{
  "model": "masked image model",
  "image_size": 64,
  "crop_scale_min": 0.8,
  "encoder_inner_norm": false,
  "encoder_layers": 6,
  "epochs": 42.7,
  "weight_decay": 0.04
}
Rows from block 5 of the encoder of a small masked image model, named by matrix and row number. Rows with one number within an expert belong to one neuron, the router's apart. Each number is 500 + 50 x the weight over its row's rms, rounded and kept within 0 to 999. All counts start at 0. Numbers have three digits each.
Before each expert's rows are labels from the 100 images, of 14976, where the router gives the expert most weight on average: "peak on" is the class under the peak; "top examples" is what is common among them. Only what is clearly more common there than usual is listed. The data: rendered landscapes of hills, water and sky.
# router: slot weights (encoder.blocks.5.mlp.router.weight, 16x256, trained with AdamW), inputs 128-255
# gate: expert gate (encoder.blocks.5.mlp.gate, 8x128x256), inputs 128-255
# up: expert up (encoder.blocks.5.mlp.up, 8x128x256), inputs 128-255
# down: expert down (encoder.blocks.5.mlp.down, 8x256x128, transposed), outputs 128-255

# expert 1
peak on: steep ground; snow
top examples: snowy peaks; noon
router.2:473532556580515554498538515433459490525498547522524506457529483470486482565544486503541478472507549467642490457504523495484494486486417485517592464447608488410531450441468522530530523558408540467431506420516465560566491522501504587533494504413519555454586544653503433521511497507426560590510538468431554488563507411496582456511531573569402580509482415527453555528450456550517462527469
router.3:539436538520578502463445495456473500467440488411481416574461492570488510541517475420508551467412471428504552456539586549530509571508468438482456549378554498455517496513451498428501486527476503379419517460507517569543554549520605480569526515458431542467551488522455545518522422495458593515416389486440496616487447440478485426469456525520444519514507447445444404499530558498506504458484
gate.3:538539552519468534463550553516438487450469571389505644449461472564463442523463574429462577501527543463526487458423480502479525499531490463500432447456542450618505362510482500498436488420580503545535582563518481418447424506568613466519437436606508470431515566486464422589471470481561542526492466482461483507483524495496597482502537504536475414532498513520451519599516428472484499548448
up.3:599397509560508525507499495569477496547464421459485442495549495446453479547556518573518501462396422526503474445515495526486531536476426581610522500523548497503497483486458484462510562573495473447502480470425500469606505543443499521467572600497505569516399443532466539384525471440442503439546569581526464437496514431429413530469563447508509595388508475506548517435512582446510522486501
down.3:541518399540517482506435505517607512522508508512414472511480444487424544491503484462526521482426441527527486490452530459483575483509473523522531425564577545516518484543463442535552533423468569499551581472442496424561457450456494463507481470454528576501459459564484547462487557560444469547564524487479505406528519461476412553439450522407578503473587569548408547429445593490431448435430
gate.4:566530435535581492505456578426575462459498415474513553461555535585625492443484469524455470486447503527432510376405540506582409527470503481525519449500559508531468522484578468558519486442460539498530520523521517355425501505490467459489453413499538581522525518454524571506499531376477527445569487475507469502521551470561537466468364416469509528493577587558489545573395518494509474521450
up.4:542457423546623519505520566530539467470453461439497579456594504500608499523505498401490443457492526565482446380399500511562515525486423485598565435502564530551538464466529481457524435475515480552504450596430481459433441595510487430535534489508500503542466565389450460538561452436535514483453481484534446555451588513524567434528460410472521509472538551463491484522421397534500452540459
down.4:538498499450465521574474489557463471399492500384519550642496372527509387411505503475462590543490528422468456490567527458506496495488412477476506551496556419491430495611449519442554493512508547529494457428534427510621458464507481464527475540415521460502418588436625441470535501507439537488540478511471582588515503506437567533415517542514477429465470526583440542539564508434434463483515
gate.5:573470551522474418460498431521440436459481405445579528572411466517595533537521511506503522438463459571379488510501539588579597462539559503473425481481446490646506436561482531548508479575487482481498540514536438451502431497576424562502424508355572473520385529505499412567571495482430471492567486504521544455440498466477566498531533602483423557441423531505524521525481584454493599552570
up.5:491554496503560567521535539462558579557531456448469524436583446503404518468523452557553527466443430506590542484464444474511394590512437547539512434478535534468610488435492453482489541433427507485536447474528489609521453446541564507513534503423470506450583512547464535401526540513550581508519574501532519478498506529446506502426524490454561540439586429574603478435504542494534352517495
down.5:494433427522575557562479476488475523446477468436514405443555389474476648476473386463454458449550413514546520532527427411550484572444453554537516544517494547510550529477576550552510512391514484492542560500603553429460523432495414505469563404427512455514652470565559552506474583532496483459457500468480454468567474545471497445516619573427535577500560512429524541440489539550515470506502
gate.6:485397538506441559533424454530469473480484550423479523554370524490461499523396480517522488496518501486528482570487488489498653440529572471471436366459448447423489420583462558468500480390557504510513560548491546517522484513583452508542484516482660390450509599549504476665574453483422518486556498416449484484514555469519518472508496470467584521527424540584479512537485467444492526550488
up.6:510548551537516481483458425482544501529418409473433528460556462449524532516502499478518507459502425521487514511570463598593401582461477601539428615598592619524532534507486479518521522552461417508492458465426538509530503576477532536471559541416438527418509424510499485353419508433531464433483527502544469415527469577463452544532539507480456507426579506472609541517557577535555477500500
down.6:519505591545457475461461424510553530501469440460458540479509368499519554483488426447476517504571433563532458494524444484542508486512514520503491541493475596516485556469496506510467511508531512475536439516522547462513490486541390490467465505407547567468563472498592470386378538515522419442496534418480498435579450525500476482521490503487534481458453531505497454469586597605574504386425
gate.7:499469526458546471533473451476512481446582500454526568527465543572570436489413470487435573475483488536485520470505585525493577458532601520514556481440521501541381512521462578476482503508530471473458597483543449422373492349488505515458438479473517542527486504483572519574568414482431526476517507501490461477409574475442490454497435505511472534555509543553480497482506563489411489562457
up.7:517498533498491514503485499492541605586575468460498430435536542521508603473450435594506465513536507534582416527492540550387409526575491544577585455486535486542478480470476525450475468543544491384496507515470572461454577475489517487482551532443544575542484455539455485527541433462435478438505489559563433565404518516450452427424433440470483536460550446472463515482554578451463474535438
down.7:512432458540471452458529453504493515502469479536453499440582506516500443470498503429478439519533453534515515468549485442582513565581439472462490520471475444535449557606583559468446553560483464507450477581612488483517548422457519510460434477502505496467470497486611510472499340514444593525502469495542420534509525478527561482479481446507432356502468521648560556486464461486476496460546
gate.8:566460563444513501452526486476457497501479458456503546468559435512519498556471517469441462503540561515499490555481467456532638435470511389552490575358491469470483542597501457534465482403493503490469495553508548484491482516508465492408428423500522531473540476469534448579448536455449590513473492466569461483557531451505614399494472536503442422560391546511403479566558457512553472474564
up.8:445465491514567590588461511519461472547490477630515488492428568485466565526514458468569562491498411484479561444531500546417368547535595506428512444581390507490534468506466570402507451538520511520442604509512468500526486494479542515566540470532466418510535516503573582514528436581503455443548448535469499500429522533570439523498444511560531439521589448477526577493405469515399572555519
down.8:493467579539533551499540489517404454550399451589572444450463619446448525572544535557542477477540522498473572477566469556421427508502513537540548500582494464526553467467577495406431456561510463459368533507473451507493470547480593572413538491478377511435543546497433489480599466435579496415523544507483467548407474473576479504502562519472492506546578477526540494474598464539491538473545

# expert 7
peak on: sky
top examples: night; fog; green hills
router.14:446513441530470473527583423484599521445545462471566587554464456503425550516476449482542554574508435470464526515420482466535562469423473587556474556555442507503454500541478464577533580419521567578458564574499445409560419509553587504419498410611535507532516476471513513513423510428481439434493568525551489478551418465468535594429551504494504534496479545536438486448585621384519454527580
router.15:387658512545505589464602551469501503558523578542643460448562520483403493546446516510575492600497616513606478527490433425457455471451558510514515468552550480501524524470481485545586454477597549521546524425451499567554492554465482499486503477533513552498573438525487543489436561481534528538552598493434475507532386487490478444449508450526608581486600476469391481423578495545537511522487
gate.3:525478527522502475565462446552490536516445485429493488540498515513471539439494546533485464539547491530435394479429535503475500448497488576604521576464551588537491457460493481490541480533586505532450554487497461482560500511440499474519509413555484565492537544551451542476571488429522559519411526555419481520449542450506556425513493391489488543512477475588462480483548557557486465435491
up.3:481434490551506483507498483498450494509505556450525549544487492514458485473490484543473443512576438554454433438414544529459580477576550500605553510428548548519531501548461528465496496504493498545479567526532420418494500464484539416524473442521442619489563547563419576540613570381524504528489501537518511528419528444497587426487474462447503581544464417546486451435497506553550453400441
down.3:483454556568533443521475471513450440508455564455494472522461453568540415532483488595480483509484497573419484488430473508481472464527540605618481606499502519495490464603461472468484541507519462485539550536566470483583517456437550481534477469497459650525511583570554496443566501481472508542421487496509452556521560468492564485530481448509455547606421471718510505529520583582434531494475
gate.4:535637510501448433507479437509403551486549448453466480479496570533509435559472405480542494444477513516602459457493565465501535515545436443453473566456543513520446563537429519547454548543492561504426433514527514497464487518480499502505558541531499503471543517419475419606542469423473530513506412491530540495491467450527499423527457516493434391561513531521529618561527401470490548440496
up.4:465542512488417501564537506480496435505516435484475440571354514483552454462430494562544518406507518402510411478490505447459417442461531573414370542530440427501522509545399489428525479500514509480496562470477481527493592491571480407565543564536428436465606512488532472527547556502575529509516534464530527516425539516436497542460464511581520428545519526532439552505463485526483429519526
down.4:560492512452504487515498608497471430535551448502492418530394498419551526524437460491567484469597443470560478498492525476451505458420488569455445523532477493482566535485391453469517472461555569471509489461471503589539619550586454484564549495524396474428625431450499470544520496482559534527494529564565483579517448530442434528455535472509472477560553471457455538529491461567543415453510
gate.5:532563470543496522547406500553456551506441421454390507497481485452482501563504557436487508513525507515458579468420464500511606511488541515496540464540510544401434462469559498499565495452476499444455456514519549540436529453448472490475496444447450519526418515460598571476467429476491671483471466526622492480442494545533590476498454423498480443474391532490485531482430430483550548479532
up.5:470520641468429472594552390549495536477501451490481418518435442470517485471479554527492502558462473514505553386508479453441516383565554545510508535479440504548578415469515552493530490467562513565514577492500488474498488510465426394518448474506536562452511517566458480480533472574446528503531539458521544476493468433480500515504404386443451615512476420495427516497524511538505489421561
down.5:453519570543486475536426438527553645506527538516448451549467515482396503546482566483525530558431426495506539415492488495400515471516550526510525524512448541544630438435594546464518530448499513512550498446441509504511463502517472386572505471542539529484512471595520509453466513595489483537462500463532537511451485478429543432511385437480573612534520473544468491495437502522499475375593
gate.6:522471369478487469495502554517453470509478541502375537546482500513447455510523574495457515491530521530472465487534397494496575482551442505560524434478477471456487453578503453478529496482521422583559510466552474473502516518543469463551533484552531525546419477548473495507565499494481579559412499583428539544495541551487492561455479531469529539418490366524470470529560550503443479524491
up.6:526555523480476463558519475542494454497577544506491573495511501535416518477507542485457530516443616457590423552514459451576478511481514415513402502378551458424430408529426535481494465513577473513589491522464460609504497519576440501554549578460592458497476479446541460656593478451433512513486473574503494443466523548472527503490458543493561549475547449541405462508490492473496507643505
down.6:448396529491454533524458507484496455471506569517564585530572452522549482574488606484405573473431508532531506554550596447588526499510491454534408511403522499434513406614458507465558463497539463582519499507497439490558535524569481541468469492430503412529483556499416446592548493485528495476491454560451598417430493487533504564461495496521475563503573448498468461523449478404484425531524
gate.7:497484469512469474467451513525505430499436407475473465568544503534523415464500498474432568532444520485408457463500520545470462510506485514464454499438464422514476522509450456520545473653424572468552559502489486447469469513454498547402594463465561475487552489515500545520575478495510491517497546583494546520452467484504483613505484482512487503586494529589553617485536556448602468401483
up.7:473474441482462456438459545502527453540456456512432511614523467497623499466506551519470431522477485523410517368500531464438561443491530433457500547463513456548477465438491556486502477536486569488669522487561473393440488486471508491449594479578585510553565444565489459485509446490490459502443548538467522531437486447556484537451431498494466587474520574526498506486563560491520452471443
down.7:467517466476521412457465530484559462505477417504494501527537456497590412446479536502461453588419588527500480472525553470464512434452523578416545515518464401487494462486515479549576508556532556409580568515566501545485503475508510491456537464564570465510571460501495526418532478543510433610537561469468491504532477484461498472543493480529527553487425602673428570515534598492548465436474
gate.8:438554499502562481505338393484608468505563564465492434508451513446532495468453455487445508508575631490468530519520393475547549540546465441521540496411475500442398555518490543444544540491541564406597573454517400519467535487418507550523452487454484523526509520495435512441547475582458465399586456545503454547473492588477560486600450458489480566524486559556431490495588479536435411468494
up.8:475466488451501489527507483441471517475531466565523512532426586563443419498501512513520522565534481507435443543479562544429521570508494500499455531483497493408487422474585446434556399502517540529398424426549497443557474492463592481563584494544493557583516483530510493547547462515522565594507420531470522554438448566529534560417434503520472511501535546477587538558441532503524502520496
down.8:546464565535425439521564542523514544390492485577531507588450558541473418546565571462562525542544478511569471563439490509428479487575532527530463505475433518449502442446496471474536466469465510537429461494538551445551543550519677524557610497561467564466517519461523535470499452502466573557497489512511528498466443502497447490383468434519506547500481545448574475493461469541506544577464

# expert 4
peak on: snow; steep ground
top examples: snowy peaks
router.8:538409610482515530498505468566470488462437427416503447492560531567434445537517542504486512429579536470579497544574584521507483480507455551478539493471483532380495478448515540503471474454488513600571666550482524565491555505526513493468427540456504429441559481429500536518555514467550484517479464484449501530466659591605550478513522473483513489457537508545598497515446527536510472528520
router.9:500501575536506554536497564552519461524459480448482479448562552487410552462476548399473509437397514600474512493555547465562523555519521485463531425514559519578505551495485543515486471455536411538492489515490524591516502397532492526396490486522600494479546476578479441482495454452475572421467536538487446520492571478552455499551495482520504497502483441556530677589534430444477549568536
gate.3:536531445488473485413567547570500536497551582442473544477507417509497537576454595423503511450579526455494436403482443494498425519475536386451479530547563439497496412571484445558487418483507459508471498565478440506490389507500472469439499478557478470501475496476471524553519457429499497596457438514493513510547540495376571478467506559525536469466445502499424463480614525466518510667535
up.3:481507513588546565439534479576490509540449422458505452415594460518460476528488590562494466457489439540473514474533483530560477534504395530590448525586512454580561445475459442445483474528473445476589516533413484498533489572546463442474632551448485520542438418573450480464517376449524483458469487453483426432411515584478462532448498446478477546404527487567559571490468458519572481481541
down.3:518521489521398490541446585420529514550524420442478543523494409602511511460483558508454556509591513431428437532428518481427561481487560510456527548463457555407499496574451432554504472479477533498432538456532454393554450526533411500484511446514497528569512458546512533523513534572464499498528520535516506467502520478432508533441433623505549524446522473595451499475537521518449429371455
gate.4:509469481470496412559593520485520443442579523516458552554506424446485431512443482606477507598569478500524504503466512426499515404537596483506454535459384479478483512532471535501516577471540543547528606439499432496523463512391482481526452479547573556510522609500515462518431515437545479495523595504538457480465558575509505558456599521463447532488472490529392558564588470461448547529444
up.4:518497531518449513436412551574430458506474445400494508528482509560498486556569545476580489467438512484389496498497490616538410557441442471519509477539622521540525430512511441595403503580388435422455447613491605459520523505613592563417492496467458467414401473520501541467480453488449564492398451506534457486554470456397495506567544551495557490487458558559545506445469585443517469482441
down.4:476536485544556551480526506444546471561507552451534454373586461478523634480480432520582391495536497482481471460502419422451496541459581499496559506545465526526533535423594577548391545483486496402480470516501527573436528498522525541507516443480471499569537447492455501550452571520611436546490543545479538542489486472515433426418433518532551474486524510349467447520477621542496460467440
gate.5:537494533499394465458618457560388478503472492387520511498502566525456471525531566532453549438500529521464482501574521545499521466419423498487363560379515393514456482494512492493544531486577495499536475550514471458508503522508485449503509518466573500482443412579495438637475476495542565489502431534514454504451489515458535518418586452408487487490463449560544410502524459497509455515514
up.5:497438484528601484518504532491571491495491523599474456414529480420515484506499432547544448540500456514548510458460504546498436513596494443486557467690453522490470487460495477403480506580465555526549563486502491629396543528471539527493539522574458518466528491493522533445494451511542429507509498464430608504461511515610457510550504523587418488491497498442461550497564453511492568509508
down.5:537396482473500560568422583520490501580491519582471567524506467470501454506486483488568442568601460426450493489437514544498539524545455432408543398542479486491495457515440451464473447495416509561541545441563446457477560517477550493488498509548483511570505466525490438439488486599515480564549488541563543517435486440577393519530472571544505420458483480461444543392467428481513511460476
gate.6:398602532508422520466510512515425478489494523506617410561447507546387426503497535524490513407393480542558416569618504487445539482445485495548480631469426464546457417495518453416514386545585532421495579498482491488489488485559463506450539441477499466506560412544497478515412440535546396485481469467483454480476488454455462596455519542458503554495455561626601597460541540577503487519486
up.6:422577494518439551517474543555428535472533541567593416517450505495464574534522565493585484465461474537555508589559507437525520524419463434492472507545477425519604476493498523445480482512481538462536610516480460499503491516567457511600449537532488389560494443603443449459503488602595426520570444534453541572484410450485443534508499553408462566464457478373545553531409409499453555513535
down.6:562482530503416439487469503514450503410540487580531452535459474471538515568444510507499523486535508512515531518476542475613506431499470466384383493557533394476483592548451466548446528616479468542450574504580475429455444471486512502451454482508508498536477551547544569475420504544512462579458478449533516528527458426480466527473523579399544481546395603519552577506488475452505554486512
gate.7:424591426483518437479545485545489530483453468507522492467492424511356450518487556507455518490398502594501450560554433476453480536501516473508459506492554519484557523503448473486543530472506535460474569504397465551571592503592438534475518491479479487555567469523474532540480445485549487529540437528453485506519556576495570520470550479466432557517600450581633504536464401493513571523498
up.7:457492482519546425463540414487455458493531459507502455427548473520432474501459531510483516521446517546532517695577504520448479560546444459533442361503550500508607483442444491470517496601509484398512595536373546551514593503575455485519594461420515563543461502610490524566388475494547528493494500498480475480460544571451502467491560455419477640471564465419595427516494408563503505533446
down.7:487458464424312401579442498487547439460499442436508519509485399479546423521435507466399561494457493493548524517594501394498489539572532507480486462415459477504460468561521371496508484576478532493434569515549477403622448454556459461487592503464525538529528545518602516495438477543496548536466574477550526568518496446474580548451559544527541481493428570611525507533546413485504514429470
gate.8:515578516460461525534450443454444473412456476485522598593470567506512564541515446537530500540570520411463563582507439501513445456524563466564569471409431519440492478479471470451554495523486518437443519464402483557498521508393583498546459535461471528543417508506551465572476558480505534504568472529512486514544428509456521518538531560396520549508489545434517413577440401445473570448446
up.8:478554496537498482474503550577550585572567552506455427498575400497526536426392472521460464487465462524551474478526488492525650539467520485379492534519505530480533515510516505591439488456464522526546496506576487511447521449519459544482418510499546423474624452474482508476586501629480462568486440501480447507522601425569471475497405464613486496478492495523389550526517568427526420602560
down.8:406556452569554556453558447427545570522495460570513433471576438472550648471425404582539469491481438484484419413480586481489447554478572585472538504614524471549552497469467507490554518485539500479550450450502430447521528546531469406546512465523488441500512537350512485520542565455579455571497452585569497480525525566467447459488466479476558433512510494393521563491399593521497450578512

# expert 3
peak on: steep ground; snow
top examples: snowy peaks; noon
router.6:518511568544471406460455468528461493479516507473562417531547618430568495477520551434477485464524532494433519500496498559491486582489451439477540494420518466420517447433471468537544529521435467437542458465513484501528464475507495542489511519483457553480418452587566515563531395522497600474482465562500470381453455483517445457478459559554558594473459456444467455583473524502590461550496
router.7:507597510408492508578539493486551467508496563525551415504471509570587543533490506508465503558499577466548449449537512483467434567492499477443472539542480463489498443529512458594533501506405551426471429484512491559448425513614576472450467523466566473561535483543420439535604487479587512616513483523424515499446484503506454444459495448617437512454522445453496519514543496589517528552459
gate.3:475516485449492527534504497425460486479454419444557497565390512609418395511602485533467509479487549497409491476540474494549439475485551511450472504391471494460423457614398341428545520514395481573433549526522485407456499424593493465465513478526436437515460630516566481545525423460504462537498521468455518478460568483450494519562584512483525518541416511632565556540519523481450574504534
up.3:495561537494519524536513513523497488536487376470582482565504550441418471468503472477523522527506571503481447536542580579460478512509433425510564533477517556490507426513437429505462584632443518504462467553540552457531576527517462458511527554465475434510472506561433428549520486504520477491455455575509483541508539436447495422497503529446429524486524477446632482515418537414496486424535
down.3:542529543536445518498479530504467442564474558484545448508535532366376521522512427478552492522463525560524448539503580469489516396505580472492590508512505599498492430457402370506525591503495453437466536583517503444423585485563434450623531520474462545584476495411544516483444471559606554514454443547523547514578485512542508451451415566497434601506489510373559547423523536476472513427487
gate.4:423515426480493496503441431465522454472530487452507529553527402545478309567465583485464553514488472469461461493605491427585558570501558548507539609395488447429400448606461504530552521506633536549490582502597499441566461487528575560459518450526506587460470526504575534554507481466530518562574472518534524403518531381444518519451535498510480472429437532554420520516567492400563446487480
up.4:492398521430432433554467481475482512521459491492528537500487574532478454522429437454478468513599606532455532571504544526431508497501534476396552516442443594493407532456511500512432444530539570550456446561528488422434554511542528532472479411470570482377586546465464494589566480473436505511450463510598510566499454515468469485575427572450544430533436532502566525520481520567493516581514
down.4:499446558485540518545537427545463512442499457453546505427602509522483461476455454510501442462544533521508540509557461498464522620514513444523549533422502506573425550424559423483407469504575546466456394578470561510506519514596505517450532408452582423431509527484470475519541517478603485406523458473653458547479498559489504495558482497529546456529436486504595526583425482542553404644535
gate.5:520533475404478472567488446428434495491504493369522610593408420552495393514465539497447515506504477416477500431469463539616539548526557548462389495459499361442404392518475467537545475423461467508471610524553406449489484389505502561444488456449469573492507539479532526532469451476535545576498514537486499503538487424492556486564551532507520479549460535636527486490619559451525518536545
up.5:490495523494430495509492477344431521532535494417491485554543479479562472593486556555414461543460406487528545472473454466463476527575484512520505527536562533566500536446563562586481510416513497507525580515564475465432540504425610514480531450518413572477532443495558511555414547587536562548518507402497506566497500549521477562525555469440562475509567515473440537430540506545574442574423
down.5:406528591514459522511556517429552527504568492485471519515538437547533452509412477552406448545437448525467518448510453526421534502436467493531497571499527605541536424492542536555475412502495571574478496479512454510452508505474526482526471505534481531515460514491431639462461467496453483514509534493438532477480440565498457501482483485431500485543621466546459521477441529561423453547550
gate.6:488504500468487499413529454473476427545486460452517557569445462561440465534486524451546541521380493525523524568399555538584458451518540470498453552549457479476424459607462469484557420512535468562524556479485397448489537465557453548470506464575526592448485621462536541468454429445481600540533593442471493483532475500463493553535551470502473419492429586624563521473526537468479506461525
up.6:452461561534532600383563440579400515528411553549581474460530469436418491492532560464514554516421518504535390446503450469497527444461513467446466430579508467516515481415459515495521535582540484480537504541529527670462548475557488529439559441517569456497475463572415493498428496532536551538435545485501522611507524544431518491496459442512514498524459554559509452399425479476467452540540
down.6:540389487494426579475552521416473526615560492590589503575518497427449468448520530478499519510470559436491449509508498520509486499525567477458551416437528568458533424557488473530563529516427404516542522478562406514553556504427553561474551491533453567500504583605501492438437436588459539536496502362554485534566489553513501492546481485452507518487410491501529509504415455489517456405457
gate.7:518490527493472442539512504477404429467459529445523552597473514528511422523560458457394504517537626514421488486540573527505426494487550498531430474414491437406471489620410411547534550478480466481378419513542472451530481463488497559482495484458444586569502547477573498566565434467443550520440506519462490528509461449536618544472509538514448485543456450560584455509491447453442592461495
up.7:522484482606507565582428480570578411550498428482476426441458506534455468440459511518579452412424451559516452610496481506511468538490478585535457460542562538525479527504490566434481478612510458548603604454433499504461515470507511534474492611473511441498501563541512509535504567541505542511618458527457497479512567565532434492575515558469520459406566493477462570503453434496542452521558
down.7:529460543539509510536496613640532540580475492530498462438562530510526554474462430450509489550527505486491464549432476519489613466516476471559565519514432600482500496516548529463471475422468497453442474527468536486502523510511509468466511522547522473507538449544362530527493517443570446514487452515462503452418480592510507397496518508424524534392569472434542510421513465616554545517552
gate.8:558439561469557420519495438450474503491529471539554583507494514521572475524541515517387604472503541516422531441502574513545481477495480537473520514453468504538412600561456490493475532475495411415475582485539461412464509445512446516451474481456488529539500538466559500472480492485418443533488529479509500418481501414488532530481537487511474434527377522568555561564541545416403503433465
up.8:448520535501470533554439427533459520511528554537531432556472531633436447467465472470505491451473529430526569475536437469480433435522548456477392482527468404449483371487557518392570505436458549660515521535503488558519444498625582495465552522555512439487516538497504591507524512504511521408541484488404539542496508626436482621540413458489479551480562544379516495544459568508488588511517
down.8:528534510513482537538523507436515575618568496567483517503535517470545523470498520454559402503579551484552579507469469410483499450572494533498545465551515608521474518426621523440482507439561553539553517510428481506581494549465519506461479544545497590426509499473427491433512559436507497408519597510446465523535451561524527461499504470473528548488569397399490536498550438510533450434449

# expert 6
peak on: steep ground; snow
top examples: snowy peaks; noon
router.12:562517505528471495495475481413544566503544479502500499508537497494521510482539402488458500522513531466492441532460535623536473571470477421500480447479494429487570511437517496606512478466492475500527496612435520489555477490528391600502497506539475608490551445515464507490528380488515500519467392515476509457558473468417525517467546379428403499535570498581579475557511478480527599615458
router.13:382528506509407525488459488552547501479435427439396511380432565485514505472452430476568572432553515417464496538478480501512417510501498496471441443503520560377525429471478472477530525470538536587548401470469492459502493546487596541498533525429563485645496421544591422494463499456559493546481424503520537476487467477594501449468464517483461410430483518486480535536540445453573544521456
gate.0:476490472439413481541454486475427487485476552527552575625385585554492456497461479441469553531494467493395506481486499449543480443514580536439443506444485404483414473569489537457601467450532551467505572465601434493401429480553543513459487515497478431539535558450602489563494505450446472554514477469473475549471527537549471579442450615493530457505480552493447525539434509434436584528528
up.0:529467467456518449527416517486529472582447469422488454482581443473457517514555455558458443519524471523626476611467554603518474529505439517499476515539547516542538520457496446547448561564449424487487398541426603420573554500483473493443573474500476600458463537521449552488439503410520515520462498460518481496556587489462563493492543459536488549455543565599543467370549498492492492458413
down.0:522502480442470529523526541391537570567481490530512528442596468475521658505537448515425460447509452514566487395508495496460509543529498574507581411427536579610561534371539478516478483466475429387516425515469468443529528585551401439489551573452499548538502493458468581451491473532468488478418580498524430502521474453550581478396451491480479476468584474425529451436458540491520525468482
gate.1:549477497453503495466574468531409421490400487466499527527368569585458415526501550566471504534563534520460551496507472523547576521420596506520413528477451420391472510633462520555564481434469450548410500467520405538485515488469524624460504472476518496461540542468540584582491416515474560465554457501457414405498470561458430446567590525494553455532456559565501516484540431474446526476393
up.1:476492525428531556523525417483471509485535520528503474498539456400417449520554455408450488584547520440560562468442433477498497492493547450567391483484414518358471596557521505546551562429513545549460508501450468491638458506499423485573514457539553448462506470499521502479546490558461525489521497454466440409511531582535567472494550469479537496549548438520396434512535346572465456526439
down.1:415491497486512553416506471476556580590475595535430524458509551488479545498497435427483495562589550471530480471535518515492513513564511510548510460462472585518459464428469460576531420478522517552490481561456519479483450558408479523570519533547512525500516493470425498540487417510559563389493563558479573482448548594524514515535484442446476562548538441417482482602507468531510486455472
gate.2:515521415520524467514537498476556520426484509422492548520536376514501411548518544566458548490467422546572547505504489390525572495526529494527405579480485410584567457437494506539563487497482463512502592512557438465519547466513495442500510418496464527568441431553431469505395416505512560517512524486500558419517528430410449560542490394498517585519492523526464566486582471501529366609488
up.2:513536571463513461557431510517542476460478486570517569514474569541462571539480393460495462473517593460437530518476507625457419437541580472446570435435548559397447579513447458526493490544434522607458450500530502494414456530519545539498490580479495546463517550449563556518652530500470481560468488503504467533517514584581538443468439619519495530500513503437533460516450554445455604364486
down.2:426541522544603543503570479432396538576512451456564505435538503452465510524599464495452443496535529508546543433407487545519508492481444474581588544519535554505516506480537526517488527511520472472420424529412550573517510480571417584561463538507544496442552568450501434527494566442557445454558548441528529482472433488540530401505578484523495395530552456522510491513571488488532427468510
gate.3:546431483495474446527542500507458491428446424407482568571516509504573405556524453466375498556498501489424496468551448521492580543513445496530364555438467444446478509610430395539486503444483509520414516499530478580539447457440455564498456521388480560527410553485573432546479441450434491448484523432523556574517478583483552576555519504557435533487476523591406459521467513425499527480560
up.3:541400599488419548482485476476462451534433382476456461479389649499514571490576577513577505553471524488489484452557626551476422494490445622465496509508521496539509426437536576486467485503555531437562467416429472488479490498595549529468563499497447424453555403562395440475490518503520468460473461521571542486378516461461543516444508492451531472487580473503509524423563541573447518449465
down.3:556488531520441593484518420458504485489509455476587458554498536509585489446517481460558433542499557472548410522528520496488534519485497441524565484541509578456534549423546483505457453480598497439566455487479604471508508544483519510441611424529529543456552384473380497442477575489529515560463531546602478424494437459433490462416465488521584513478585491460531588386516512555511443401464
gate.4:585472528520522375490469534405548442445516452468471606561512569591562442469527408439444525489507519464416513427481559455585561533464583558469436515399489497497451541524413479499542454487501480549408593499544397453390478455415566507472461474518460524552500494414553608495428451478484454506440447508492551460582501508475496603507541586467502498552439547596511486484483536437403540493463
up.4:453554490529452579486420448580502513521547577539509447472470478553434461521516555521539492586528519448539514567448451579458479478457486503528526500513500488439561468477527531520474558468535522575519495444484499589592455460484463562545438502475532494391528563528430495422457612574510536455632553536461567514488444468428474459507558420529501424513538466509494538567674548513475503430505
down.4:536497495563525528461566448579443551538466551585540510400517579473527479451538515481563399503580493475459536535504437498544504558362459464485464483581456525521524509461598469504439504464466574534503438464479543493494504479470541507502542566516466545389538387569480443485401529416512522428454547539484511446471464515511525389493560472544416478484519411491535476548598342551553536459500
gate.5:479468520441439456413492475537478414480473450435464551575477476531555467468558504446480556451444426455400542481550555536571450478509510491502415504467562458522456472535538490512571450552551420491468457455553500565454565372548578477433454411474459572534391508457540480503426512501527438451453439439461502495528605494394554557566474508505392500493454462586592568563501450443471500488517
up.5:531516512553482436516542550488399504430531531442568480479582463533515490368511542521530379525548460563434491486445501526578525478581453574564514438516438416528469549608573588443529521452441541363546549562552459485461424438534498576414454557527572518487429509533488481489505421499521513457464540386544455561433461471600545465545454508423512549434570494550445505447479447474562464611570
down.5:532465450480404437534462508421487496337420507494437469611456426511508483383491494506412504502524491482432408503530506520601537562507548557532417467558414422520524527626514447453447510569388551426500468484609436509483457379555467546415499515510528537519448565519574572488476481500427564543490548445528505489459548504508587590481513610478535493528485473564493525460547510472483425454539